{
  "model": "encoder-decoder audio transcriber",
  "dataset": "babble in 24 made-up languages, each with its own sounds, syllables and stress or tones, from a formant synthesiser",
  "train_examples": 39062,
  "time_shift_ms": 50,
  "n_mels": 40,
  "hop_length": 160,
  "input": "log_mel",
  "spec_augment": false,
  "win_length": 512,
  "tokenizer": "word",
  "vocab_size": 7471,
  "encoder_arch": "conformer",
  "encoder_norm": "layernorm",
  "encoder_activation": "gelu",
  "encoder_mlp_ratio": 4,
  "encoder_head_dim": 32,
  "encoder_fused_qkv": false,
  "encoder_qk_norm": true,
  "encoder_layer_scale_init": 0.01,
  "encoder_inner_norm": false,
  "encoder_moe": "soft",
  "encoder_drop_path": 0.1,
  "encoder_num_experts": 16,
  "encoder_moe_every": 1,
  "encoder_expert_mlp_ratio": 0.5,
  "encoder_slots_per_expert": 2,
  "encoder_shared_expert": false,
  "encoder_subsampling": 4,
  "encoder_layers": 6,
  "encoder_width": 384,
  "encoder_positions": "conv",
  "encoder_kernel_size": 31,
  "fusion": "prefix",
  "label_smoothing": 0.05,
  "decoder_width": 192,
  "decoder_layers": 7,
  "decoder_norm": "layernorm",
  "decoder_norm_position": "pre",
  "decoder_activation": "gelu",
  "decoder_mlp_ratio": 4,
  "decoder_head_dim": 48,
  "decoder_fused_qkv": false,
  "decoder_bias": "none",
  "decoder_qk_norm": false,
  "decoder_parallel_block": false,
  "decoder_inner_norm": false,
  "decoder_positions": "learned",
  "decoder_prefix_bidirectional": false,
  "decoder_connector": "mlp",
  "decoder_tie_embeddings": true,
  "residual_init": "scaled_by_depth",
  "optimizer": "adamw",
  "learning_rate": 0.0015,
  "beta1": 0.9,
  "beta2": 0.99,
  "eps": 1e-08,
  "max_grad_norm": 1.0,
  "gradient_centralization": true,
  "max_steps": 7000,
  "batch_size": 128,
  "epochs": 22.9,
  "lr_schedule": "cosine",
  "final_lr_fraction": 0.05,
  "warmup_steps": 350,
  "weight_decay": 0.1
}
Rows from block 2 of the audio encoder of a small encoder-decoder audio transcriber, named by matrix and row number. Rows with one number belong to one neuron. Each number is 128 + 24 x the weight over its row's rms, rounded and kept within 0 to 255. All counts start at 0. Numbers have three digits each.
After each neuron's rows are labels from the 100 clips, of 14976, where the neuron reaches its highest value: "lies over" is the class under the peak. Only what is clearly more common there than usual is listed. The data: babble in 24 made-up languages, each with its own sounds, syllables and stress or tones, from a formant synthesiser.
# fc1: first MLP up (encoder.blocks.2.ff1.fc1.weight, 1536x384), inputs 77-153
# fc2: first MLP down (encoder.blocks.2.ff1.fc2.weight, 384x1536, transposed), outputs 77-153

fc1.716:137119088121134112098134110093130109122105083104096157132134177163080117132129126103107129141117123145133156115086121155113080116129110162129080150170135106143115142120114134089147130136107113162154142118155168106153120108155127141
fc2.716:151162181154128155167136146127125107105151109137107121122100151128162119118106115122114151132095140147143145192133090101138121145140131136109146111089123097129152151135133127120146160153161107146121108138126115103118123122140119116
lies over: /ʌ/

fc1.405:141103172122143143127128142164126153106150149138091121152181090203171161152100124112144111156150118134117115170192184149108130121125154122123145149160126109112083124128169097095118145151162112119157099115104115131153102118111138148
fc2.405:137135152189137136119096135101141117150102122133113082115147095131115170088147138184132117144134113165091118118139095114126122094103127150133119130168098107126130122113138126152131168145132167127152148099123096134123127108130111113
lies over: silence

fc1.437:154123077120145105111117109139146119138118128166162131128125090128149143159118124137158143112124102195097141108131110165126173139113124097127185161072135115121126127135086155113104099108104117156124174112122113145128106118116181110
fc2.437:163159182155165119131098129107146087106139126057100129138132133123208144120114126118122115155092147146124122158194154139105136170124150122109148116099143131134156138135126127140112104169167097138097139141078136130122109138125108121
lies over: /g/; /k˭/

fc1.539:132137109149175109138117156101113132133136092108112104105147105132146117160147123148108131151149165149111133106151123108141122099170125133124133079143163167144083117117085139137133115113124112140157138121146152126137142132115133114
fc2.539:158130115144139066131127126169137108153153142130138184136131127117128127176122122146132131119110147178145105136142106118183107135139115125091126132139096156128120107111105129080164092120058120114135125135103136141122149121139133125
lies over: /k˭/

fc1.523:107058106102112109132106096106141100164122129131104172127144131128126124188122178127129113095131146103118141138114123098191109115150138130128085116100148164150086135113149144130127132091148117138148117105197144135164132138149150158
fc2.523:159108151084123114141178189124128111136140099098132142139107126132102133127113158102101119144127147113088141116123178136149117086136142093124116161111130102129139133134150122052151097104139143141145095133124120128131100103161113115
lies over: /p/; /q/

fc1.17:135113106172118094124115136115140128132147106111159122148104079135163145110149164104134145158157163122169094171113160097130108148136112149105114137116121118107124121132119136111119096128131125113108140136127152115103125167120145147
fc2.17:115159105126163179126170121164101161117107142130157119127080144110130121121110140076102097109097108143164161092165142134142142124125091121139151110132132074127150103118116131162087144156102119131133166120153110127127055116118121106
lies over: /ts/

fc1.762:144090106113150117093134135104135117135152100128170132135095102115129122146113135153117199205170117142105100171144142143108092136116130138117120169169132116137107115086091170138149131088139121151118153105122107131136122148119113111
fc2.762:128114130118129120126055186087134098122099143142103095141198126090145115146113124141122102144151093155121139105098145088141113142143138098114100137151136150113081126114137108086124175096145126142100158109126114148128127125121114140
lies over: /ɔ̃/

fc1.447:152126168106100113088097147120146089127121118127172116107154103128132096166130123157126133129160064086127133136168136096168143137117122069109139148093130129140074113105112143164141146117136084137167128152157119110114131114091143131
fc2.447:141138143136167116118118143147145090119113145088129163108136127094157105166090091147093141087086145165134099181152114130170106138114121108087146121155123132109168151133121146110120114138130102137139131134133138129087095088139142126
lies over: /g/; /k/

fc1.272:140119123123112103145129142136166138117151099091158137156102096138067112170108156132115127152131114129083142106112119146167102142128127155117148139112112122114111111113139170130144111125130167164126146144111165153178122119103100144
fc2.272:105108133163140140116150140125101112116131118130138128122132136115093118086135159108116099112077094156126132138139119126144133144131095146099119090140171133140125104110116119087182162136121105102119135118136128104113112142133124095
lies over: silence

fc1.382:108142077136145110130115128128159157148169112104109128133128103181114126143082134155134130132115051136122130140125113149118143143136136150104136116113105104120090158130141137147174099073092129147147132116154067129109116146151151157
fc2.382:129168185133136127135144183134118115142090124078149144141096150092157124091088148105110120110101200146103170138147167124135124169122128120119161129113155092117179136147134122147096105119170107120127074113111163131157108129135142123
lies over: /ɔ̃/

fc1.536:131108122125136116134113133079141104159117142121162132122172134131101117142079098144104163150152141123114148132111140100160150107114097064133092140080157107144134103103165147119150090105142136130160120126111135152176101126120158155
fc2.536:107117145111107083087170138127097111141118110179145175068134147073141105164127111122097121091116129149143136109096180138159121128136164099127134142138127118118121136113089139150156119076102127126140175186176136131121106137138134131
lies over: /p/

fc1.605:167109132119106117113143104148139142131110145120159134153164113124153150150092147117135123168121109142147143128126160141160162079091109121149063172143153108140148096076105117093100155127144161154167146145142162113130114121154119136
fc2.605:124102127084128144131146136182102160153146154094082114116172101096116086099109114117107127174090119140138119108137181115150129094128132135154163122106126135115122128119135127134102062083145150157135082131091123154143126137138107122
lies over: /ɑ/

fc1.402:166127120118105076080155107149156127114134140128122117157127092165176136126100120120131113136160081113122133153127167123117110113142115167166125132150079123152121080081157119110117145154177138166115112135115151128106104124128122135
fc2.402:137105121105106111116108186167155178133142151126120110102137136102171120117127107161128128163137129113134140109140127113137141121113159135168151110158123156132098141126113144171104047095118150115154117133079117126117155121145104087
lies over: /ɑ/

fc1.62:138122111102159153159129150184118112136099124066109114113109114107108138113147102127104110149165136141111126168100134128145137106103107140108085094145084123118142153094101126150114119128117126173142141151131141123160108150145156154
fc2.62:103119107111099064132130114146148084107134105150123212112106111117155088195137136171181118080156174130130134103102084106171153141097139103112103123123138138140169145127107098122155124139128109138100137135102130120126135142158128151
lies over: /p/

fc1.432:148160059106097140079134145143144161152124104102089169176129100142163103122101106137114143145144106131119150137131170129125099117145124120137122141134117119144095116104169097117128121147129119139136147142114134087156118131105165124
fc2.432:096104112107154081152104178103166100098141123170111124138166135085085084160132134132125111147118158153106139151090132127181095146121120119112099132119134132112085133100117104084136143126161124130139112129126111171129098135102116132
lies over: silence

fc1.157:131130079123150142140141133141132130119118152107145138147159169117169145103130115173116104131171153157122133107095099124108167106112112124130133144096134084125137116115111130160109160129152153167140138137132117134130108114125163165
fc2.157:141135119147109159131165129153115132108125145118130138102187122111068153125138121134147124115127105104137159167134119124171121112148111070147171130144135097123116135122128146078105128177132090127117115153165130102126118107131131151
lies over: /ɑ/

fc1.702:170121135110135109144125112132160155125106129121173155118143097129129127145115107165138090119143105130099132145160165111150130122142080118119144096082095076112155141135141132128128129139120133142133143132140137161163123132153136160
fc2.702:121132150136135087149073158103137092144120149133128116136168113114151117189133130156133139156149175150135156133153105128124135135143101116117120139137110179106091114117130116093107140116154098135119167135120162138164119138113122125
lies over: /k˭/; /k/

fc1.124:144118086140119120131128144133141118142141128114169114125105105148101103140120151119119142143152119098117136109145121121143123142143111151115099137093113106097118132103186172135149103086129129146161164134115118110118099148137155195
fc2.124:146104101101136092121065163105146089140108129122119099126192128110107106168127104130105127163131092162125149112126161109146111138150124084094111134126136162098085125101147112065099153094143109127105163130138136152146110135097122148
lies over: /ts/

fc1.462:151130091081057133091138112151123146132132147139097127125161115108141173128098119142112127144118103086149144132099183152114123143139115112141172146110085126139143079084153122108176120125144133142124124131142136129159115133168114132
fc2.462:129131083072137137128090125145129165105130141118110138138172136118079098115106090188114113136105108136143145151158126127136172110126121114138164118126099137127122134129140133161119110112130129143135129154112153143143157141122122118
lies over: /ɑ/

fc1.344:112135131113078094161118124157178085173120102098133139133168124134146092183102157160139115115131156111137114109132150100159103134168124138179083151105138145110121127119147162138127168151155132128118128154123161129112135149120145151
fc2.344:126096121106103138137190135126101132093119122134142150142065158106111142118105131103142108117107131114134117153118136128126116066133121126142128097102148088110135133148129112095116157140083106137123111112121114167145124114190141105
lies over: /p/

fc1.297:122112096116093140156107106140167163130121110161116112140167108147113153131124149175094122167146127150133101113112133168134116095145103085157136156132098085108134104155132165122117126141086137142141199130104130087116105096165152120
fc2.297:105132116075114125116172118148116112136139133101138175111153117182108126110139144084173131140143134123130113127135133139117129143137140127140123126112120099132116114139121137102111152129166118095118057131172104111127158118106119131
lies over: /ɑ/

fc1.554:152096130146161122138123151096115077136155081142110139139175094123170120151175127124088196140102168130150107116125125130097106116140128119161103140108106158075093144122161138144108132113142077133128151150104113125138083116122153129
fc2.554:137122111164143159132088100083107110129099167175132139117142130096070143137160116174153104089127109165105142127157091132152120083112115105141106171125115095123084127126122110103153163126071112132153164094192132109104131145133152136
lies over: /ts/

fc1.334:167123078093147085125150157126177092128110140142146155117147107092111115120130104144157105145135111182093150125126116123148119128140133101156200132115110118111091139115108130130113116143104120131123162109164134130155155124145102104
fc2.334:113115207140135071166096209104138068117170147112133100112166131109192130120176097117099114162128154168156140163187140141164115162138130116111092116117120159117135157099137109106133131070125069123092136150112134127132150127087096120
lies over: /k˭/

fc1.695:126125146125136139111124109142151120124126145166136145173143115123127141153092130161157127130139143158107168143172113120132133120174117111112158140137110130132124084097106111151100138137084088170137140132085102105136127073116143120
fc2.695:125146135116151133096079141150130128119107132169147210105127137091127115120125158154142131144121133161129122154116092151124157144115122098136135141135152125147121117127136146155114129148141139144122126139098144140129114144153110142
lies over: silence

fc1.603:150076119098163084129104155134145087158165131148138132095134093124122116117161105149077131117114107123092107124137096109112121129172138122113168117124117110119137113099142179127117115149148117140161119143124133107168128099131149126
fc2.603:106128146081106067116124169135149113132120113103122148109166114114150099183125134114136153181108157091146129088132154114162119156094096081134081109142157150151136143100140136143132087098144135114111147136155136135118116118112129171
lies over: /k˭/

fc1.510:154100133164109116123115130155125150163115127153087115111153112137087115134110119135087115153120153152101120123129156083127111131158099092123106114137134115093127103104134148150154106076107129169147141145162137117134090093118124136
fc2.510:161117098099117100137141143099128095110109133121135133122108137159188126136124094107110132141140123089134160171128166092178123135116136108125164127085136078101117133100133151104120135161123093136113102148113111118139135135176116141
lies over: /ʌ/; /ɑ/

fc1.710:164120140155158120108130172118124099156136143122109104195132124116157123160137142140143125101123138166127116119142109134119103155089126109145151115158098128139095087146119144163124110106121115137168124160154165153149103113141182139
fc2.710:129119114141107110112084158109169121143087138157112147124181154091116122169111090185125098131129142121155172085144145106171126133112124089130094091121137130111115151118110155074170176067115116121131175140129139132121080120117148158
lies over: /ts/

fc1.61:174144131123118115098115148145151116161121133175086119153169095135146106152120116131139102164109113150104165147169123125121124104160114121140131122111119112155082111127100128113111140111139116172154112129152106116152082100134134125
fc2.61:127116083060131146124104130111136114123147101139132149122134085157101086188137140089134110147138114080150111133143129135118137168115137130128144125152132175130120132103104116131116071135129125114126123168141110118102116127104127134
lies over: /ts/; /t/